config.toml
dataset = "drum patterns on synthesised drum kits"
n_mels = 64
input = "log_mel"
mlp_ratio = 2
fused_qkv = false
qk_norm = false
residual_init = "zero_last"
beta1 = 0.9
beta2 = 0.98
eps = 1e-10
max_steps = 8200
epochs = 80.6
final_lr_fraction = 0
Rows from block 2 of a small masked spectrogram model, named by matrix and row number. Rows with one number belong to one neuron. Each number is 50 + 10 x the weight over its row's rms, rounded and kept within 0 to 99. All counts start at 0. After the name is the row's rms in percent of the matrix's.
After each neuron's rows are labels from the 100 clips, of 14848, where the neuron reaches its largest size: "top examples" is what is common among them. Only what is clearly more common there than usual is listed. The data: drum patterns on synthesised drum kits. In brackets: how many of the 100.
# gate: MLP gate (model.blocks.2.mlp.gate.weight, 128x64), inputs 0-63
# fc1: MLP up (model.blocks.2.mlp.fc1.weight, 128x64), inputs 0-63
# fc2: MLP down (model.blocks.2.mlp.fc2.weight, 64x128, transposed), outputs 0-63

gate.49 111:45 52 55 57 36 26 44 54 46 47 52 33 32 55 58 49 51 49 59 40 58 45 57 73 50 53 43 63 42 43 45 69 47 55 52 54 73 58 65 27 43 55 61 49 51 57 31 45 51 48 47 55 36 72 53 57 40 38 52 55 48 48 51 58
fc1.49 097:47 45 49 48 61 50 36 50 51 63 49 38 56 38 53 55 23 70 58 59 74 40 44 47 75 48 51 57 48 62 52 50 21 41 50 47 59 38 49 46 57 46 49 62 46 46 47 44 45 53 51 41 46 47 55 44 48 38 55 62 60 38 71 52
fc2.49 103:28 64 39 53 61 30 36 56 57 65 46 62 73 47 53 45 45 61 48 50 55 54 46 42 88 45 53 62 43 45 36 49 46 53 44 46 69 64 46 56 53 49 54 38 48 50 37 45 39 46 49 57 48 60 44 50 61 45 43 53 52 45 55 51
top examples: reverberation (65); text has "room" (65); text has "reverberant" (65)

gate.74 098:47 61 43 52 47 32 47 54 42 55 50 63 38 35 44 55 38 71 31 51 37 51 69 58 66 39 43 49 49 51 56 51 58 46 44 30 48 71 43 61 45 59 48 48 58 58 45 40 43 54 64 41 47 58 77 63 42 43 47 50 60 58 41 60
fc1.74 112:35 48 52 47 44 64 62 51 51 47 69 48 45 55 53 48 46 40 60 48 38 49 58 49 37 62 50 61 50 55 57 54 59 57 54 46 37 32 61 39 51 73 52 42 58 54 55 54 65 38 54 61 57 47 45 39 45 49 71 53 33 26 24 44
fc2.74 113:54 35 58 53 77 50 53 40 56 12 37 38 53 52 48 62 42 60 44 52 44 49 31 38 51 62 54 55 42 66 68 54 55 35 49 45 35 40 49 40 44 61 60 51 57 60 58 50 44 54 58 61 50 43 48 47 45 41 51 51 42 56 55 57
top examples: reverberation (91); text has "room" (91); text has "reverberant" (91)

gate.104 156:58 43 35 28 41 46 51 61 35 56 55 61 37 43 52 64 44 57 53 55 65 58 56 33 61 42 41 55 41 51 65 57 49 46 37 31 55 73 38 65 60 56 42 49 66 44 37 50 37 48 55 45 53 50 48 53 31 59 43 58 49 43 50 65
fc1.104 116:33 52 42 55 27 58 50 47 47 55 56 48 54 59 41 46 49 55 45 46 49 50 61 50 37 64 47 43 41 30 57 44 70 59 53 44 35 63 51 57 48 40 48 56 43 61 57 47 72 44 51 77 50 46 66 33 54 63 47 39 65 56 33 49
fc2.104 108:49 60 44 58 63 33 51 53 62 55 41 33 60 48 56 42 51 45 52 53 47 49 63 30 54 63 58 47 72 61 59 72 46 50 58 55 37 39 46 32 45 64 53 37 62 59 62 54 36 65 44 45 35 61 31 48 47 45 53 44 44 41 48 45
top examples: cowbell (56); ride cymbal (38)

gate.97 071:58 53 53 45 76 43 45 50 42 38 51 54 64 45 43 47 43 49 49 47 62 45 44 21 43 41 39 66 65 42 54 64 53 48 61 59 43 43 66 52 45 62 47 41 54 59 54 42 42 49 46 43 56 43 53 66 42 28 62 51 57 56 26 52
fc1.97 098:53 52 46 46 45 67 50 49 47 48 52 68 54 42 49 40 52 55 39 50 48 65 50 42 63 67 48 43 32 60 43 37 57 50 43 25 44 51 36 80 48 56 48 51 64 54 51 67 60 49 38 33 50 53 62 44 45 42 51 39 51 62 71 53
fc2.97 097:48 64 71 33 44 39 41 58 48 32 45 37 64 48 60 56 47 48 48 48 54 61 59 19 48 34 50 59 47 45 59 54 62 36 70 59 50 50 60 47 43 47 46 50 53 52 51 47 40 31 64 42 48 50 64 60 51 48 70 42 49 40 51 54
top examples: ride cymbal (47); clipping (27); text has "clipped" (27)

gate.107 070:53 77 60 50 60 50 51 51 44 60 51 49 50 52 53 48 37 52 48 34 53 53 32 64 45 56 48 47 46 55 19 49 53 52 50 43 59 66 21 40 44 72 57 41 54 49 48 62 36 65 46 55 39 40 49 56 55 47 63 43 47 57 54 51
fc1.107 103:37 57 54 65 55 48 51 56 51 49 57 47 58 69 38 53 50 35 66 48 40 33 51 58 52 33 50 32 64 54 47 58 38 53 64 60 60 33 59 28 45 38 49 59 36 45 57 53 40 45 65 71 43 46 45 47 68 51 43 61 48 47 42 44
fc2.107 096:40 64 72 64 42 50 42 55 49 49 55 41 47 49 64 49 53 54 41 55 33 46 37 54 59 48 41 57 29 40 46 31 52 64 67 41 50 58 46 37 47 37 49 59 48 64 63 50 42 40 43 35 48 55 61 54 72 56 56 50 34 56 66 45
top examples: rimshot (61); pink noise (45)

gate.88 079:51 59 53 33 62 65 58 43 50 23 45 57 49 44 48 50 49 52 56 46 47 46 32 25 56 60 52 69 40 59 63 60 42 38 45 39 58 49 56 42 52 64 42 55 60 41 54 50 31 63 36 54 52 37 48 49 29 45 40 46 57 45 60 48
fc1.88 089:62 55 65 54 67 45 41 53 45 46 38 66 33 48 79 54 55 40 63 41 58 44 35 40 53 40 47 53 70 53 41 52 37 34 45 53 51 40 58 51 43 60 52 50 63 62 45 58 42 56 34 43 46 49 44 60 47 43 52 54 37 45 73 50
fc2.88 104:45 51 78 48 86 55 43 56 57 44 46 46 32 44 60 60 45 50 51 47 49 45 36 47 55 45 42 60 59 53 56 40 42 55 28 51 32 41 45 62 57 69 59 42 46 50 58 50 42 49 49 47 49 48 42 65 48 56 46 57 45 39 67 37
top examples: ride cymbal (99)

gate.63 065:46 49 52 58 41 42 55 53 46 70 42 55 29 55 43 48 20 47 54 33 45 47 58 74 59 41 45 48 53 59 43 75 36 58 53 53 53 72 55 64 55 60 67 45 40 60 39 50 48 44 50 47 46 58 46 39 43 65 56 47 49 52 49 50
fc1.63 085:50 59 55 58 23 53 51 47 53 33 46 45 34 48 61 53 46 59 50 41 63 46 54 56 51 60 48 52 46 51 46 64 55 55 49 58 21 61 53 65 33 49 55 49 47 50 70 41 64 41 70 73 50 54 64 53 42 56 61 43 41 61 49 47
fc2.63 076:47 57 49 67 37 27 47 57 40 36 43 39 70 47 51 50 46 56 48 45 44 62 70 56 62 48 43 55 45 43 36 68 39 61 55 48 65 67 45 45 53 50 55 49 45 51 33 52 42 42 42 53 50 77 52 46 50 49 57 41 69 42 56 59
top examples: pink noise (43); rumble (35)

gate.96 139:28 42 40 27 34 48 57 58 38 57 69 47 60 41 64 60 48 57 42 58 58 61 53 45 39 36 46 56 48 41 70 71 51 44 53 40 37 47 55 56 54 53 30 56 56 50 49 44 48 41 51 48 65 74 58 55 36 53 53 50 45 54 47 60
fc1.96 097:65 45 55 52 56 38 48 53 52 55 44 40 62 63 47 51 39 25 61 54 51 50 72 38 56 39 51 43 53 45 36 55 41 32 51 52 57 39 73 55 56 32 51 52 56 57 43 43 40 61 35 64 40 53 57 49 49 49 39 40 62 74 49 52
fc2.96 095:52 42 54 70 40 28 44 59 33 61 48 42 50 53 44 47 53 44 53 58 41 56 69 56 57 40 49 39 65 45 33 45 40 53 57 55 54 40 55 58 55 36 48 62 43 57 28 52 47 42 46 60 47 54 49 29 46 38 40 61 48 52 62 78
top examples: rimshot (78); march (36)

gate.18 093:44 55 56 57 50 45 52 49 57 29 47 27 50 39 64 73 57 49 62 52 50 47 57 41 36 44 52 67 33 51 56 54 57 46 60 47 51 36 43 56 53 44 59 56 61 53 51 45 18 48 56 36 56 44 39 34 67 49 44 54 45 59 62 44
fc1.18 109:46 56 44 55 44 43 66 47 47 35 34 74 56 45 61 50 56 32 48 29 42 57 36 67 45 52 44 40 54 53 51 48 62 34 46 60 46 56 38 56 72 39 57 40 50 58 50 61 49 48 56 45 50 67 39 39 67 64 55 48 35 57 50 52
fc2.18 103:69 47 50 66 74 56 47 44 54 57 47 48 40 48 54 60 35 41 58 54 66 49 39 47 56 57 49 54 76 55 57 48 54 35 46 50 52 37 34 72 39 42 49 40 45 62 39 44 43 61 52 29 45 49 48 31 54 62 48 51 41 62 55 54
top examples: cowbell (45)

gate.80 105:64 77 46 55 50 46 51 57 51 39 29 17 43 64 42 58 39 47 48 44 46 54 56 72 52 36 50 48 39 57 48 44 62 42 45 52 67 49 54 32 41 56 54 53 60 57 41 49 55 49 60 61 32 47 57 44 52 53 43 40 46 56 54 53
fc1.80 093:58 39 52 52 63 33 37 43 61 54 45 43 51 42 58 57 48 57 61 62 61 33 37 49 60 49 55 71 24 65 47 56 42 49 47 48 63 36 51 55 54 44 55 58 54 39 34 42 30 46 33 43 55 40 40 41 50 43 41 61 56 34 54 48
fc2.80 116:35 56 47 53 23 31 52 54 49 45 83 50 34 52 51 43 45 60 46 49 43 56 60 55 49 75 53 63 53 38 31 47 63 56 51 52 37 72 45 44 38 53 48 36 46 59 58 44 40 44 53 52 48 40 57 48 58 57 55 50 52 49 52 49
top examples: quiet level (62); ride cymbal (52); mains hum (50)

gate.38 101:62 31 40 38 48 42 43 57 45 41 45 57 49 53 55 52 54 44 48 63 41 57 55 35 43 48 43 67 41 38 49 56 45 53 42 61 59 52 84 51 54 41 28 46 54 52 59 45 49 39 66 64 52 63 64 72 42 50 61 52 50 55 40 55
fc1.38 079:48 53 41 57 41 58 60 51 46 49 57 54 52 59 42 45 57 45 47 34 40 59 74 52 50 72 46 52 46 42 64 54 53 45 51 44 33 66 49 60 58 45 51 44 38 47 52 70 59 41 58 73 59 67 50 44 37 57 52 46 67 24 42 51
fc2.38 087:44 48 51 42 55 53 52 64 57 54 18 46 74 61 57 40 46 46 49 56 58 39 48 34 55 39 45 56 58 70 63 61 55 34 48 57 60 42 44 52 70 45 53 54 66 54 53 49 34 54 39 43 40 55 41 42 64 32 58 51 51 51 51 55
top examples: ride cymbal (49)

gate.116 088:60 57 45 40 45 37 60 50 47 54 46 51 46 55 34 53 49 61 48 51 67 65 65 48 41 47 50 42 42 54 42 43 76 26 47 51 43 48 44 66 53 43 39 43 51 41 54 73 53 56 80 61 50 47 59 51 49 60 55 31 41 46 46 54
fc1.116 090:54 51 47 42 57 59 47 37 60 23 57 47 65 43 68 43 48 77 45 62 51 58 37 45 68 65 66 51 33 45 57 33 56 42 54 49 36 46 45 57 44 50 39 50 51 48 59 48 57 58 44 36 66 63 55 46 50 45 48 35 52 45 57 44
fc2.116 085:39 35 48 46 46 62 44 64 39 57 68 41 54 42 68 45 49 49 47 48 37 57 56 54 48 39 47 56 53 45 46 57 32 64 32 45 57 80 37 44 44 61 52 55 59 39 35 60 38 44 39 56 52 61 37 52 43 47 58 54 47 46 74 48
top examples: clipping (91); text has "clipped" (91)

gate.60 092:49 55 38 51 45 45 48 60 52 54 63 30 59 64 33 56 44 50 57 56 54 66 61 53 27 40 50 42 51 43 52 61 52 51 42 61 47 54 72 41 45 48 38 46 38 41 55 52 58 52 54 75 45 34 58 76 37 53 53 39 53 47 36 49
fc1.60 098:51 51 46 59 45 26 69 45 47 55 47 63 52 36 57 54 51 50 44 52 58 56 59 53 52 58 54 44 30 31 67 45 74 25 51 28 45 49 36 57 55 40 43 57 48 50 47 45 51 61 51 46 58 61 57 47 53 60 62 43 61 45 32 53
fc2.60 095:53 46 61 43 78 51 46 60 52 46 34 51 55 45 65 53 60 46 58 50 46 49 37 38 57 54 48 61 51 68 61 50 43 48 33 55 38 33 50 43 43 58 53 47 67 47 50 55 27 51 39 42 49 52 34 63 30 42 52 55 30 51 63 43
top examples: ride cymbal (76)

gate.37 133:46 50 38 29 38 40 63 58 40 54 55 74 48 37 44 55 55 51 40 65 69 57 43 43 52 54 35 53 45 49 53 60 55 48 36 41 63 61 49 62 64 51 47 52 60 61 33 49 47 45 26 26 51 41 53 52 43 43 46 56 49 58 51 65
fc1.37 095:62 42 44 44 58 52 34 55 52 38 42 40 62 54 35 56 49 44 48 58 51 59 37 43 55 57 54 57 25 62 45 47 36 54 46 56 67 41 64 65 51 37 40 47 50 44 42 51 76 69 45 47 51 49 56 46 43 46 56 45 72 28 42 55
fc2.37 096:56 54 51 46 54 62 65 46 39 43 51 37 45 51 59 59 56 57 59 34 31 58 48 48 27 44 60 35 46 47 61 57 40 44 52 57 31 56 44 53 43 60 57 21 56 54 71 48 42 39 67 58 53 58 56 56 57 51 53 32 52 51 32 49
top examples: quiet level (60); ride cymbal (54)

gate.27 083:39 73 73 46 50 60 54 44 51 56 44 47 47 42 51 41 38 53 45 46 53 48 31 50 59 49 47 59 48 60 45 60 55 48 47 50 65 56 48 51 67 52 59 46 43 54 69 46 54 35 50 42 55 46 57 45 61 19 70 54 72 47 32 50
fc1.27 093:45 48 30 39 34 39 64 67 40 52 63 55 55 57 48 61 57 62 39 53 75 63 43 48 48 56 29 50 31 54 51 49 63 40 34 38 51 54 53 64 61 44 38 59 56 58 42 62 57 51 36 33 46 45 57 49 44 59 54 46 54 54 51 59
fc2.27 085:59 66 42 57 48 43 70 49 44 53 36 48 40 51 50 51 57 61 55 45 70 49 53 50 81 60 48 39 53 56 58 45 68 21 47 49 56 56 38 53 46 51 49 42 60 54 49 57 58 50 29 36 46 38 39 38 53 60 41 51 45 64 50 54
top examples: mains hum (28)

gate.55 165:51 60 59 61 61 33 40 46 51 50 45 50 58 64 51 58 40 22 61 45 40 39 59 53 60 46 48 29 64 48 47 44 47 51 65 59 44 38 67 25 45 51 58 53 48 65 56 45 45 37 58 57 32 48 46 42 67 43 44 58 52 45 41 48
fc1.55 085:47 57 34 35 42 44 51 63 26 55 60 59 51 49 56 52 49 51 46 58 53 61 72 45 48 47 42 42 49 49 54 46 56 51 41 35 56 52 51 47 56 53 35 48 62 60 37 55 51 50 40 52 49 55 58 49 47 45 38 52 33 45 43 95
fc2.55 084:43 47 36 27 38 56 60 53 42 54 53 51 42 42 55 43 54 59 31 61 55 70 55 40 53 50 42 56 43 48 58 52 59 47 33 29 40 59 43 53 59 58 32 49 69 47 45 61 46 51 52 49 58 58 53 52 31 48 51 41 42 59 48 80
top examples: white noise (33)

gate.2 101:59 37 47 22 51 54 55 55 33 43 63 56 41 50 58 64 56 56 42 56 43 61 51 33 44 49 41 60 53 40 62 48 58 44 29 53 55 62 50 52 53 45 31 45 56 56 45 47 40 45 55 42 41 35 58 72 49 61 38 53 46 69 63 65
fc1.2 100:64 43 39 49 51 38 61 44 46 54 53 44 49 45 54 50 58 67 47 44 60 49 71 53 61 47 55 46 44 47 35 40 72 29 45 47 64 54 37 75 45 45 60 37 60 63 43 41 44 59 63 49 47 34 62 46 54 62 43 35 64 61 48 51
fc2.2 090:65 48 42 30 54 39 60 51 54 66 41 41 46 40 46 52 53 45 66 29 60 49 57 68 55 47 69 23 55 56 36 46 53 50 58 57 74 54 38 67 40 65 55 45 42 58 36 49 53 48 45 52 57 42 50 50 42 62 48 55 51 47 49 40
top examples: rimshot (99); march (25)

gate.68 104:41 34 53 33 44 60 63 63 31 50 44 63 38 52 62 67 46 46 53 51 58 46 47 56 48 43 34 54 45 54 61 58 45 48 36 48 65 69 45 55 61 56 55 45 63 55 47 42 46 31 43 33 46 59 58 40 38 55 31 62 41 48 51 71
fc1.68 102:50 49 52 51 60 42 60 55 46 58 42 67 40 57 55 49 42 42 54 36 50 54 57 48 55 20 47 34 65 37 30 46 48 50 57 53 47 51 58 66 39 60 55 25 58 54 68 45 50 48 65 59 48 39 70 46 48 41 43 33 47 56 44 52
fc2.68 106:73 39 47 58 67 32 51 52 33 48 36 74 48 45 60 61 46 54 59 45 49 47 54 40 59 30 48 31 68 38 49 43 53 52 56 53 58 55 49 61 41 48 58 39 49 51 51 46 46 50 59 54 44 41 69 38 29 53 39 52 43 63 49 57
top examples: mains hum (46)

gate.79 083:55 50 48 70 76 38 49 48 40 53 54 58 39 47 53 50 37 43 60 31 36 47 35 58 60 53 43 48 42 50 58 37 51 66 51 44 45 57 44 48 49 52 68 37 71 52 36 55 51 58 53 53 45 50 51 40 53 51 31 51 72 33 43 36
fc1.79 093:82 49 67 46 50 39 46 47 50 47 59 61 42 30 53 53 36 57 50 41 62 51 46 60 51 26 48 48 44 41 48 55 44 46 59 48 58 49 55 59 47 65 52 42 44 36 60 48 35 56 57 43 56 50 54 68 47 54 56 29 58 77 47 48
fc2.79 100:49 58 41 43 44 46 49 45 53 33 67 62 42 46 40 47 46 71 48 47 65 42 40 57 52 47 60 52 43 61 58 40 83 33 51 47 43 57 33 70 36 46 49 51 54 50 48 39 46 66 62 46 52 39 68 50 66 44 44 55 51 60 52 47
top examples: reverberation (68); text has "room" (68); text has "reverberant" (68); text has "noise" (36)

gate.102 088:61 74 49 58 62 24 38 56 48 47 47 35 64 56 46 56 40 38 68 51 44 43 56 40 65 54 36 49 76 51 52 37 46 46 64 52 40 37 52 47 48 51 53 54 46 75 51 47 42 36 58 49 44 58 45 42 50 46 58 58 50 43 38 57
fc1.102 069:54 68 44 60 70 46 55 51 49 52 32 54 45 55 57 49 40 43 55 23 35 61 53 70 52 53 53 46 43 50 53 51 42 54 50 41 51 57 46 52 41 66 52 32 45 41 61 67 52 65 46 82 48 65 49 57 42 52 52 44 53 37 56 50
fc2.102 098:67 46 40 64 61 58 61 49 43 54 41 67 40 50 44 48 52 39 56 43 39 49 55 49 18 51 45 42 69 55 68 52 53 42 49 44 40 43 43 67 36 61 56 40 49 48 79 60 57 53 52 57 52 32 50 48 38 48 45 46 52 45 40 46
top examples: pink noise (25)

gate.101 085:33 74 73 57 57 46 44 45 53 60 44 39 30 53 39 47 60 36 54 34 50 47 55 62 46 38 53 50 44 56 40 50 49 58 67 57 50 41 48 45 65 57 63 42 35 43 43 45 37 56 62 56 45 67 34 61 59 49 57 53 52 53 36 37
fc1.101 086:52 57 55 58 51 33 31 55 51 57 44 46 38 57 36 48 47 61 49 50 55 48 76 53 55 48 49 36 40 50 49 51 45 56 62 38 55 45 62 45 33 45 46 53 53 43 30 53 46 80 68 47 37 63 67 60 54 47 32 45 51 43 38 50
fc2.101 103:70 52 40 59 57 17 44 52 52 50 44 53 40 51 44 51 42 56 46 52 58 44 57 58 49 48 51 37 51 61 39 41 49 50 31 53 56 42 47 36 59 38 46 59 59 48 48 59 52 58 34 53 44 29 66 53 84 62 48 53 54 54 54 45
top examples: reverberation (91); text has "room" (91); text has "reverberant" (91); rimshot (58)

gate.22 098:41 41 19 30 42 50 63 69 40 61 59 54 53 45 53 60 57 47 36 61 60 58 46 48 42 43 41 57 42 41 34 75 46 58 36 42 61 45 50 56 53 48 42 59 60 57 38 49 48 45 48 30 47 47 58 52 41 42 49 53 59 59 55 63
fc1.22 105:46 56 46 58 45 52 40 52 52 38 54 51 42 57 64 40 75 59 44 57 25 54 55 48 21 60 49 35 48 51 30 41 50 61 42 57 47 44 52 42 36 39 45 36 48 44 56 56 53 73 65 49 43 43 58 65 48 52 59 55 44 53 60 54
fc2.22 096:53 61 50 32 56 61 50 46 50 50 34 68 52 52 56 57 46 41 45 41 52 54 60 54 54 53 44 59 40 58 70 53 58 54 51 48 30 39 51 61 48 68 60 25 61 47 74 38 52 43 43 41 44 42 52 43 47 68 45 45 56 51 26 58
top examples: quiet level (65)

gate.103 085:32 38 54 39 29 56 58 48 48 71 45 59 46 47 38 53 43 42 50 55 63 51 52 48 62 63 51 49 29 66 55 64 47 43 42 37 55 42 56 39 65 54 44 57 57 48 31 70 61 42 54 53 44 61 37 37 42 37 56 60 44 50 63 53
fc1.103 111:43 47 43 46 39 43 39 49 50 32 65 54 56 51 37 49 52 58 37 62 20 58 63 31 57 76 51 56 28 49 62 44 55 56 45 40 53 43 57 46 53 40 42 65 55 40 48 62 56 61 63 60 57 62 43 53 50 50 52 49 55 41 41 52
fc2.103 103:34 38 50 42 11 51 45 54 52 57 61 37 46 49 47 50 51 50 55 50 53 49 57 70 44 48 52 66 50 68 45 52 43 54 34 59 71 56 55 46 47 43 50 53 25 45 51 51 57 48 48 51 45 64 38 52 27 56 52 47 65 45 50 48
top examples: ride cymbal (94)

gate.47 098:35 44 61 57 51 71 45 49 48 52 66 41 56 56 49 44 38 40 56 46 53 49 37 57 29 62 55 36 68 60 46 54 44 68 62 54 48 60 50 48 44 54 44 46 30 33 72 53 58 40 50 67 54 42 45 53 51 45 72 46 44 41 45 38
fc1.47 111:58 39 37 66 51 50 46 52 54 67 39 51 47 65 53 44 36 44 64 48 61 42 46 66 65 33 55 41 50 53 25 53 30 46 46 57 60 49 54 49 56 40 53 60 53 45 43 53 39 62 48 51 37 64 43 30 44 63 38 52 55 41 72 46
fc2.47 094:47 69 37 59 53 57 57 49 52 60 63 52 43 49 65 49 42 59 53 53 46 54 49 52 41 12 56 23 43 51 53 50 48 46 46 35 56 61 46 40 50 54 43 50 40 50 35 52 47 56 72 58 45 57 68 46 50 59 33 47 44 57 40 49
top examples: cowbell (41)

gate.127 106:35 44 31 45 46 44 52 57 42 46 69 55 59 52 51 50 50 56 46 51 39 70 52 37 47 53 42 70 30 45 71 55 46 46 45 38 68 63 62 43 68 50 39 49 53 50 40 57 48 57 48 49 52 74 57 62 40 40 52 47 57 33 53 58
fc1.127 093:48 47 46 49 44 45 48 66 44 70 51 56 32 59 50 64 28 49 50 60 53 59 68 67 37 24 47 45 48 47 67 63 47 57 43 47 45 65 61 45 46 56 35 38 53 44 40 60 50 41 49 57 42 68 53 53 36 52 42 37 44 46 48 59
fc2.127 078:59 57 46 29 51 51 54 46 32 51 53 43 42 39 60 44 43 61 59 39 64 56 40 47 45 35 59 56 47 45 41 59 26 63 24 59 61 45 62 48 55 40 55 48 63 41 37 48 68 47 44 51 50 68 51 51 39 58 47 58 59 50 59 34
top examples: white noise (29); clipping (28); text has "clipped" (28)

gate.113 082:26 63 41 61 54 67 59 58 40 39 58 42 49 60 44 61 44 31 55 49 35 43 55 57 40 71 41 47 40 51 65 62 51 60 52 36 47 56 46 48 51 54 52 68 53 58 39 53 48 39 53 44 47 60 45 30 60 59 60 53 28 43 51 58
fc1.113 088:46 62 48 53 48 45 69 54 43 41 51 56 38 46 47 44 47 50 51 41 41 49 53 66 54 59 50 40 66 31 58 54 44 47 50 56 51 65 41 62 31 54 55 30 49 53 72 40 74 64 45 39 37 56 71 51 36 41 47 38 60 47 54 54
fc2.113 102:41 75 55 68 46 34 51 49 53 49 43 36 40 50 62 53 53 61 58 45 48 50 71 44 47 45 36 55 61 44 43 28 66 56 63 47 40 57 52 36 29 49 51 41 52 58 46 48 48 50 60 38 41 57 60 60 47 54 45 46 24 63 44 46
top examples: mains hum (50)

gate.40 128:65 62 56 62 70 25 28 46 56 44 46 49 52 62 45 56 44 38 59 41 46 33 54 58 61 32 52 41 59 57 42 44 48 54 60 62 53 50 52 32 58 49 58 49 52 55 52 43 27 34 60 45 42 57 50 51 73 49 44 56 43 45 45 46
fc1.40 092:58 52 45 52 39 50 41 79 34 67 47 42 55 57 45 54 44 57 56 54 44 45 58 46 45 52 35 53 47 55 43 51 38 66 45 52 67 70 49 54 69 44 57 54 45 49 42 48 48 39 29 51 41 68 50 35 51 49 48 65 44 29 54 68
fc2.40 095:32 45 62 37 40 54 47 58 47 59 48 52 67 55 45 50 45 44 50 55 49 62 31 45 40 63 51 55 56 45 64 65 51 54 14 42 72 58 40 52 54 55 45 50 57 48 52 55 69 54 31 46 44 64 42 49 29 46 51 51 53 41 51 56
top examples: reverberation (76); snare (76); text has "room" (76); text has "reverberant" (76)

gate.52 180:52 41 44 28 39 51 52 59 35 50 57 58 40 36 59 57 50 60 37 57 53 66 52 46 44 51 42 48 41 38 55 54 54 53 31 31 56 68 44 65 55 58 35 50 69 49 51 49 51 52 48 45 53 56 77 55 28 50 42 51 41 51 59 67
fc1.52 118:37 55 47 45 44 58 71 45 50 46 64 59 40 32 51 46 52 66 43 46 48 52 29 56 39 65 53 49 47 54 62 42 84 45 49 42 50 53 36 45 45 65 49 35 55 45 52 62 66 49 67 52 62 47 54 50 52 58 60 41 34 50 43 48
fc2.52 131:44 45 47 36 56 62 59 34 48 41 53 54 37 44 55 44 49 55 38 40 45 63 35 52 33 58 54 51 54 46 65 41 67 48 47 48 44 81 42 54 45 72 56 31 60 41 61 52 57 61 50 45 56 53 59 56 46 52 63 34 35 43 44 39
top examples: clipping (95); text has "clipped" (95)

gate.29 088:60 50 47 31 61 55 49 61 37 85 42 39 49 50 39 55 46 56 59 50 54 48 45 50 40 54 43 29 58 56 55 53 50 58 42 50 59 46 38 44 46 56 48 49 58 59 56 52 59 37 51 26 49 54 58 38 54 58 47 55 19 60 58 62
fc1.29 105:51 38 46 45 44 53 44 50 55 45 39 37 67 48 45 48 64 54 44 63 48 46 46 38 42 69 54 71 34 65 46 64 53 62 50 49 47 26 62 40 63 38 44 73 49 46 50 54 46 49 50 48 58 70 31 56 47 51 53 67 33 51 51 49
fc2.29 104:51 66 38 61 56 35 51 49 47 53 53 69 41 51 46 46 43 54 54 42 36 52 57 55 57 44 46 34 66 43 38 33 63 59 65 59 55 59 44 56 30 52 58 46 53 54 47 43 33 48 46 50 43 39 84 45 72 61 50 44 44 51 47 50
top examples: quiet level (60); mains hum (55); ride cymbal (47)

gate.44 095:52 64 52 72 56 40 43 51 58 60 28 60 64 43 50 48 50 63 60 55 51 35 47 43 55 44 43 36 62 71 64 54 52 38 60 48 61 36 50 53 40 41 53 53 46 48 47 45 37 52 47 28 47 58 58 36 62 31 39 57 45 49 66 53
fc1.44 082:42 62 54 40 35 38 69 50 42 40 49 55 46 44 66 47 47 62 53 38 77 45 51 58 43 58 40 68 55 70 50 56 53 44 38 41 39 60 42 47 37 57 55 53 45 48 53 63 41 54 36 39 49 57 43 52 48 28 55 50 47 70 66 56
fc2.44 106:24 52 42 54 33 65 57 40 61 61 44 44 40 53 55 48 60 47 39 52 50 71 53 42 29 42 50 57 47 46 36 54 49 64 49 47 41 58 54 41 41 39 49 52 35 63 49 48 55 41 50 72 43 39 61 69 42 43 57 48 69 46 45 63
top examples: quiet level (64); thin (high-pass) (38)

gate.65 084:58 32 46 47 57 43 53 53 47 49 64 56 56 52 52 60 46 46 56 49 62 53 53 58 68 32 45 47 58 63 40 44 46 42 36 33 39 45 51 50 58 57 49 51 58 48 29 74 29 58 45 44 47 46 42 70 56 62 39 43 34 73 58 57
fc1.65 094:40 66 49 70 64 39 33 44 58 50 52 41 43 61 49 55 55 60 73 53 46 41 46 57 65 64 52 45 47 47 52 41 50 64 58 46 33 45 44 29 51 48 48 50 38 42 56 46 42 45 35 53 50 50 47 59 53 49 55 75 61 24 47 41
fc2.65 095:52 48 50 22 46 55 53 51 52 45 56 47 34 47 46 55 45 60 64 53 53 49 42 60 31 41 45 52 53 40 45 55 44 53 24 59 45 29 54 43 46 44 51 52 48 33 50 54 72 47 45 69 51 46 58 58 39 82 41 55 50 50 55 42
top examples: ride cymbal (57)

gate.48 092:64 46 46 53 58 44 43 50 64 39 37 64 45 50 56 45 52 54 61 41 56 38 37 62 55 38 50 55 59 69 48 44 45 44 40 61 70 39 62 42 58 52 62 45 78 47 33 50 50 42 53 41 49 39 52 51 42 37 31 55 70 46 53 34
fc1.48 090:42 26 43 52 49 62 42 53 53 34 55 58 52 71 49 45 44 48 61 65 49 53 41 43 44 57 46 43 51 58 51 49 41 61 41 57 51 41 62 62 40 42 48 40 53 38 53 65 64 37 51 72 59 53 43 35 39 43 73 49 52 30 37 45
fc2.48 107:72 61 49 32 57 45 59 50 46 40 61 73 44 42 34 51 37 72 52 50 42 49 41 52 46 55 51 55 54 58 57 58 63 46 41 51 62 39 50 64 55 48 51 41 63 50 44 32 46 57 44 37 56 39 71 44 62 52 31 47 58 63 53 41
top examples: cowbell (32)